Weights of a small image captioner.
Model: 6.87M parameters, encoder arch convnext, encoder norm layernorm, encoder patch size [4, 4], encoder depths [3, 6, 6], encoder widths [48, 96, 192], decoder layers 10, decoder activation geglu.
Training: soap at rate 0.0027, batches of 128.
Rows from block 9 of the image encoder of a small image captioner, named by matrix and row number. Rows with one number belong to one neuron. Each number is 200 + 40 x the weight over its row's rms, rounded and kept within 0 to 999. All counts start at 0. After the name is the row's rms in percent of the matrix's.
After each neuron's rows are labels from the 100 images, of 14976, where the neuron reaches its highest value: "strongest on" is what is common among them; "patch colour" is the nearest of a few named colours to the mean colour under the peak. Only what is clearly more common there than usual is listed. The data: rosettes with rotational symmetry.
# fc1: MLP up (encoder.blocks.9.mlp.fc1.weight, 768x192), inputs 0-63
# fc2: MLP down (encoder.blocks.9.mlp.fc2.weight, 192x768, transposed), outputs 0-63

fc1.692,107,135,133,253,165,197,137,186,239,206,202,264,263,225,167,141,188,203,178,186,142,291,232,242,140,158,207,248,227,262,234,147,207,229,253,227,164,231,249,221,188,148,205,191,199,221,243,155,251,232,165,159,259,257,219,250,190,217,184,244,208,198,232,245,213
fc2.692,124,210,198,291,161,190,193,184,199,157,175,214,224,134,213,196,178,176,197,188,270,283,194,268,196,235,143,94,178,180,182,129,177,235,289,203,173,203,198,251,207,175,192,183,169,146,236,153,288,213,209,170,195,250,163,215,217,211,166,201,170,169,190,187,125
strongest on: dark
patch colour: black

fc1.526,098,138,216,216,200,178,210,276,237,192,207,203,147,188,175,131,253,217,152,224,207,296,137,224,144,187,235,233,155,255,148,295,188,171,258,160,220,137,144,207,223,246,247,187,137,222,240,165,253,165,183,165,159,247,191,213,172,216,216,163,247,267,206,187,231
fc2.526,097,195,213,224,245,172,303,180,148,219,184,191,213,193,212,188,203,180,251,259,207,79,221,143,154,242,320,216,128,268,249,223,218,221,205,207,136,210,257,237,163,153,241,207,246,215,209,197,214,210,229,210,207,253,204,154,270,207,212,203,203,183,226,194,193
strongest on: cool
patch colour: blue

fc1.568,068,178,227,238,151,212,119,150,213,208,208,159,164,221,199,178,177,214,152,237,240,125,201,156,168,140,289,218,188,242,212,127,175,152,197,181,204,117,203,126,181,165,268,209,199,224,209,178,205,155,210,130,207,220,266,180,220,216,217,204,262,128,204,174,176
fc2.568,090,221,251,216,167,270,206,178,220,234,222,234,213,249,181,141,166,171,287,250,204,242,216,159,174,199,251,176,167,241,232,128,203,251,144,233,193,213,257,263,210,261,172,199,207,158,196,208,215,193,206,157,184,164,103,273,144,174,153,209,184,157,163,199,154
strongest on: cool
patch colour: black

fc1.193,078,193,227,222,120,251,258,304,215,202,164,178,137,232,198,215,196,222,245,184,184,203,95,218,245,193,226,183,175,259,195,257,219,132,214,223,131,215,193,245,235,204,150,345,190,171,185,153,275,197,218,242,172,159,174,164,172,178,196,145,210,168,215,185,232
fc2.193,075,223,119,106,219,198,197,153,100,200,144,225,179,227,240,156,195,218,247,205,192,236,215,260,241,173,175,187,217,179,195,158,162,141,307,169,172,235,177,179,173,161,218,246,167,151,253,235,160,192,195,252,231,219,265,267,156,218,196,182,189,183,299,233,196
strongest on: dark
patch colour: black

fc1.588,082,273,223,165,194,198,231,246,204,230,187,208,180,220,185,247,122,185,161,156,210,208,136,198,192,180,134,169,208,242,221,228,205,188,257,179,114,219,159,214,246,214,208,211,198,236,215,291,253,192,156,183,236,259,214,229,201,156,119,135,264,150,123,228,155
fc2.588,088,231,209,195,233,167,308,197,197,225,185,216,167,152,180,134,204,201,191,214,211,214,242,209,177,278,216,170,190,291,130,198,169,160,176,221,214,236,191,257,221,157,228,175,194,211,213,128,280,199,211,187,196,174,119,168,266,200,221,186,194,191,163,216,210
strongest on: off centre; cool
patch colour: blue

fc1.334,099,194,171,224,160,63,125,213,133,228,256,201,254,171,228,94,182,180,224,196,182,263,203,219,200,258,137,190,253,193,233,184,231,244,217,240,199,283,163,205,214,206,169,185,254,284,187,184,300,259,188,165,233,198,192,221,249,226,197,200,238,177,333,205,176
fc2.334,106,155,172,195,186,156,187,198,153,190,184,182,225,234,191,259,193,220,228,260,193,217,237,201,215,183,207,303,188,209,190,227,232,200,215,239,231,179,239,126,170,225,238,153,186,243,184,193,149,229,182,227,210,220,176,233,216,258,113,207,230,186,132,203,210
strongest on: vivid
patch colour: green

fc1.111,100,183,146,220,178,267,211,200,207,182,239,227,225,203,176,163,120,206,160,171,177,244,168,144,194,213,165,226,253,211,228,172,180,156,204,158,202,239,213,120,198,307,226,222,181,193,193,331,134,197,148,191,253,253,155,173,185,164,236,163,176,156,98,282,182
fc2.111,112,164,213,210,155,225,222,223,231,161,169,174,216,213,250,234,215,220,147,157,274,262,181,292,198,230,159,112,185,110,134,130,179,162,282,186,165,195,160,192,231,143,248,220,214,168,196,171,285,228,211,216,202,201,240,129,236,202,234,189,176,219,178,196,209
strongest on: vivid; warm; three-fold
patch colour: black

fc1.372,060,210,176,154,124,202,185,291,229,211,217,191,203,238,185,223,192,250,204,205,176,268,138,205,258,205,136,185,126,195,265,274,165,179,206,171,183,209,290,218,208,255,190,331,216,179,201,134,206,198,223,291,166,263,213,246,141,224,197,212,247,219,202,158,189
fc2.372,053,156,196,135,196,235,253,266,264,208,205,178,185,196,178,136,167,199,213,206,173,205,233,207,212,178,256,197,193,175,189,220,150,192,225,128,189,170,194,172,199,188,193,210,184,263,167,197,153,218,193,220,234,164,218,153,159,163,181,230,211,192,194,194,151
strongest on: cool
patch colour: green

fc1.456,122,178,73,273,263,326,182,284,245,257,187,215,258,209,257,189,259,184,161,152,179,177,174,223,211,174,194,199,193,224,193,202,215,220,196,266,194,235,201,253,216,220,180,211,203,147,176,321,98,195,224,184,234,212,200,177,158,194,170,165,165,160,206,221,242
fc2.456,107,191,208,267,195,133,123,133,195,214,157,245,195,208,177,195,214,235,152,164,250,247,189,166,238,124,192,128,160,204,264,166,216,174,184,174,198,195,191,212,202,242,183,239,189,151,239,101,406,209,167,191,205,182,171,162,341,236,230,216,150,189,211,194,181
strongest on: dark
patch colour: black

fc1.207,100,227,209,285,211,228,189,269,203,194,189,226,211,200,231,279,248,142,179,201,193,282,248,188,205,195,215,265,186,171,142,204,233,211,221,186,124,271,235,286,162,261,214,248,153,214,177,222,189,204,189,128,160,161,105,208,211,269,184,248,158,169,216,215,213
fc2.207,091,173,218,211,187,247,160,227,235,234,218,201,215,207,215,187,184,225,59,175,287,200,231,235,192,157,212,129,176,203,143,152,175,221,174,237,272,180,174,232,195,197,201,259,200,124,193,108,203,196,166,229,209,130,222,142,301,222,181,181,196,250,194,196,231
strongest on: dark
patch colour: black

fc1.523,098,237,140,245,269,263,191,177,243,237,189,251,254,197,192,191,216,201,185,162,197,210,136,237,172,261,208,193,153,129,147,254,210,241,203,183,117,249,202,188,210,238,155,210,227,205,220,216,201,218,231,297,239,218,225,156,190,209,111,236,189,209,174,154,238
fc2.523,080,173,175,278,244,188,159,140,131,186,204,231,204,190,159,177,205,201,246,193,188,237,174,207,258,196,129,167,205,182,189,118,261,244,220,223,240,198,176,192,172,260,190,267,228,210,203,129,249,160,191,171,186,214,206,176,201,243,217,209,208,186,217,142,205
strongest on: vivid
patch colour: purple

fc1.489,093,202,263,199,233,178,213,133,160,176,159,236,194,168,237,210,216,248,218,199,222,224,217,235,235,192,201,149,224,195,255,110,174,159,222,186,231,139,183,234,179,212,175,167,187,269,199,251,199,208,194,254,220,205,180,249,223,167,249,159,204,207,196,185,128
fc2.489,100,220,225,133,200,191,233,138,228,173,243,197,232,274,211,228,205,158,185,215,275,159,181,99,197,128,258,145,154,195,228,209,312,206,78,259,204,182,204,237,277,216,207,189,214,162,199,223,173,153,175,148,170,205,195,191,175,234,171,209,202,189,225,182,169
strongest on: off centre; earthy
patch colour: brown

fc1.47,066,231,143,232,159,148,243,271,237,188,229,225,236,203,240,259,223,246,199,229,182,153,178,223,196,202,225,148,137,165,173,258,182,200,209,195,183,200,226,169,209,181,220,220,197,158,193,133,250,216,270,175,222,149,198,230,282,223,244,226,272,244,157,175,227
fc2.47,072,195,172,175,198,236,138,242,166,172,138,172,189,213,194,147,191,185,192,158,149,216,233,173,225,181,261,306,174,184,175,289,202,154,260,207,155,187,201,145,183,238,253,134,166,201,200,137,225,229,159,245,224,209,205,164,165,241,218,171,229,216,175,223,248
strongest on: cool
patch colour: blue

fc1.32,093,192,186,193,155,220,183,165,193,241,271,162,160,180,220,203,228,197,245,267,231,265,221,178,204,262,179,208,214,161,207,179,170,178,189,267,239,144,249,167,157,198,109,189,163,214,189,210,193,176,118,188,132,244,234,172,203,250,201,221,174,153,218,131,260
fc2.32,091,152,256,241,202,226,262,175,238,170,233,231,232,235,201,216,194,220,196,154,281,236,178,105,157,199,193,144,223,255,182,206,245,200,157,169,170,193,231,165,159,220,179,180,264,200,207,202,137,199,196,203,266,257,234,201,159,176,240,167,207,204,297,167,209
strongest on: cool; three-fold
patch colour: green

fc1.665,078,191,237,127,141,146,140,188,224,162,256,216,198,185,156,269,203,210,268,254,187,281,194,179,194,170,257,184,182,212,227,202,152,230,172,132,152,154,292,147,266,98,215,221,190,207,168,191,233,170,206,215,191,175,205,163,252,250,222,216,205,158,207,213,153
fc2.665,074,212,214,266,221,345,186,258,142,171,195,199,208,220,189,289,186,199,302,254,162,210,169,211,166,207,209,234,177,199,219,203,207,238,199,140,218,219,176,205,189,211,223,145,162,157,168,175,221,255,148,206,203,164,170,233,164,217,190,180,231,212,176,234,197
strongest on: vivid; cool
patch colour: green

fc1.214,063,242,234,220,128,207,154,208,206,214,222,180,162,192,220,183,201,242,250,251,261,252,123,172,272,288,181,190,186,193,220,253,188,263,216,198,151,177,241,192,196,165,203,265,219,202,188,153,201,224,228,218,191,170,201,205,143,210,198,273,136,183,219,176,94
fc2.214,080,246,246,204,210,240,264,192,141,254,206,211,243,221,186,240,197,227,178,241,190,136,214,134,197,185,258,267,144,255,187,243,184,272,237,195,263,180,229,285,221,163,127,209,144,231,180,232,121,215,157,202,183,238,208,278,140,191,170,224,245,157,200,215,211
strongest on: vivid
patch colour: green

fc1.126,091,240,176,137,242,158,217,171,211,172,211,236,157,276,166,222,210,240,156,141,190,168,229,193,167,243,214,179,191,112,192,253,187,189,149,159,157,232,272,215,203,222,147,204,193,215,211,215,242,199,204,198,225,152,151,196,290,231,159,209,255,192,240,188,199
fc2.126,113,213,228,149,228,174,197,183,193,169,198,180,206,193,187,192,238,201,118,197,218,205,196,166,238,135,265,223,157,239,231,274,230,176,241,165,235,191,173,189,264,239,209,274,187,134,106,167,98,192,203,222,208,260,210,273,147,189,232,160,210,261,193,223,253
strongest on: vivid; warm; three-fold
patch colour: brown

fc1.162,095,265,222,152,168,191,177,207,101,240,215,282,253,226,173,190,136,154,259,207,181,166,263,178,233,166,250,203,154,154,138,194,176,230,186,178,177,162,175,247,233,281,258,157,92,225,209,156,263,247,197,104,278,201,271,205,309,246,186,183,200,221,232,243,201
fc2.162,088,97,205,110,254,294,227,204,210,212,146,217,117,153,199,252,188,198,204,276,130,181,173,209,162,263,202,233,269,187,92,217,257,260,197,241,280,235,214,152,167,203,263,237,200,304,213,275,144,190,216,227,159,207,175,235,167,198,195,195,181,183,218,263,153
strongest on: cool
patch colour: grey

fc1.140,102,188,211,219,144,137,209,160,225,207,176,174,212,233,212,245,217,188,217,247,267,243,237,224,161,170,160,176,202,271,251,153,163,227,160,233,236,136,204,151,214,154,213,208,159,249,207,107,200,179,199,234,153,196,210,191,241,233,233,256,209,189,202,180,263
fc2.140,084,196,208,268,225,261,224,218,171,220,161,190,187,193,210,163,194,183,150,229,190,190,185,144,205,313,217,200,240,189,201,247,228,236,209,224,188,168,189,153,105,165,202,186,232,262,221,155,181,208,200,273,193,274,165,116,149,142,183,165,249,176,252,143,258
strongest on: vivid
patch colour: green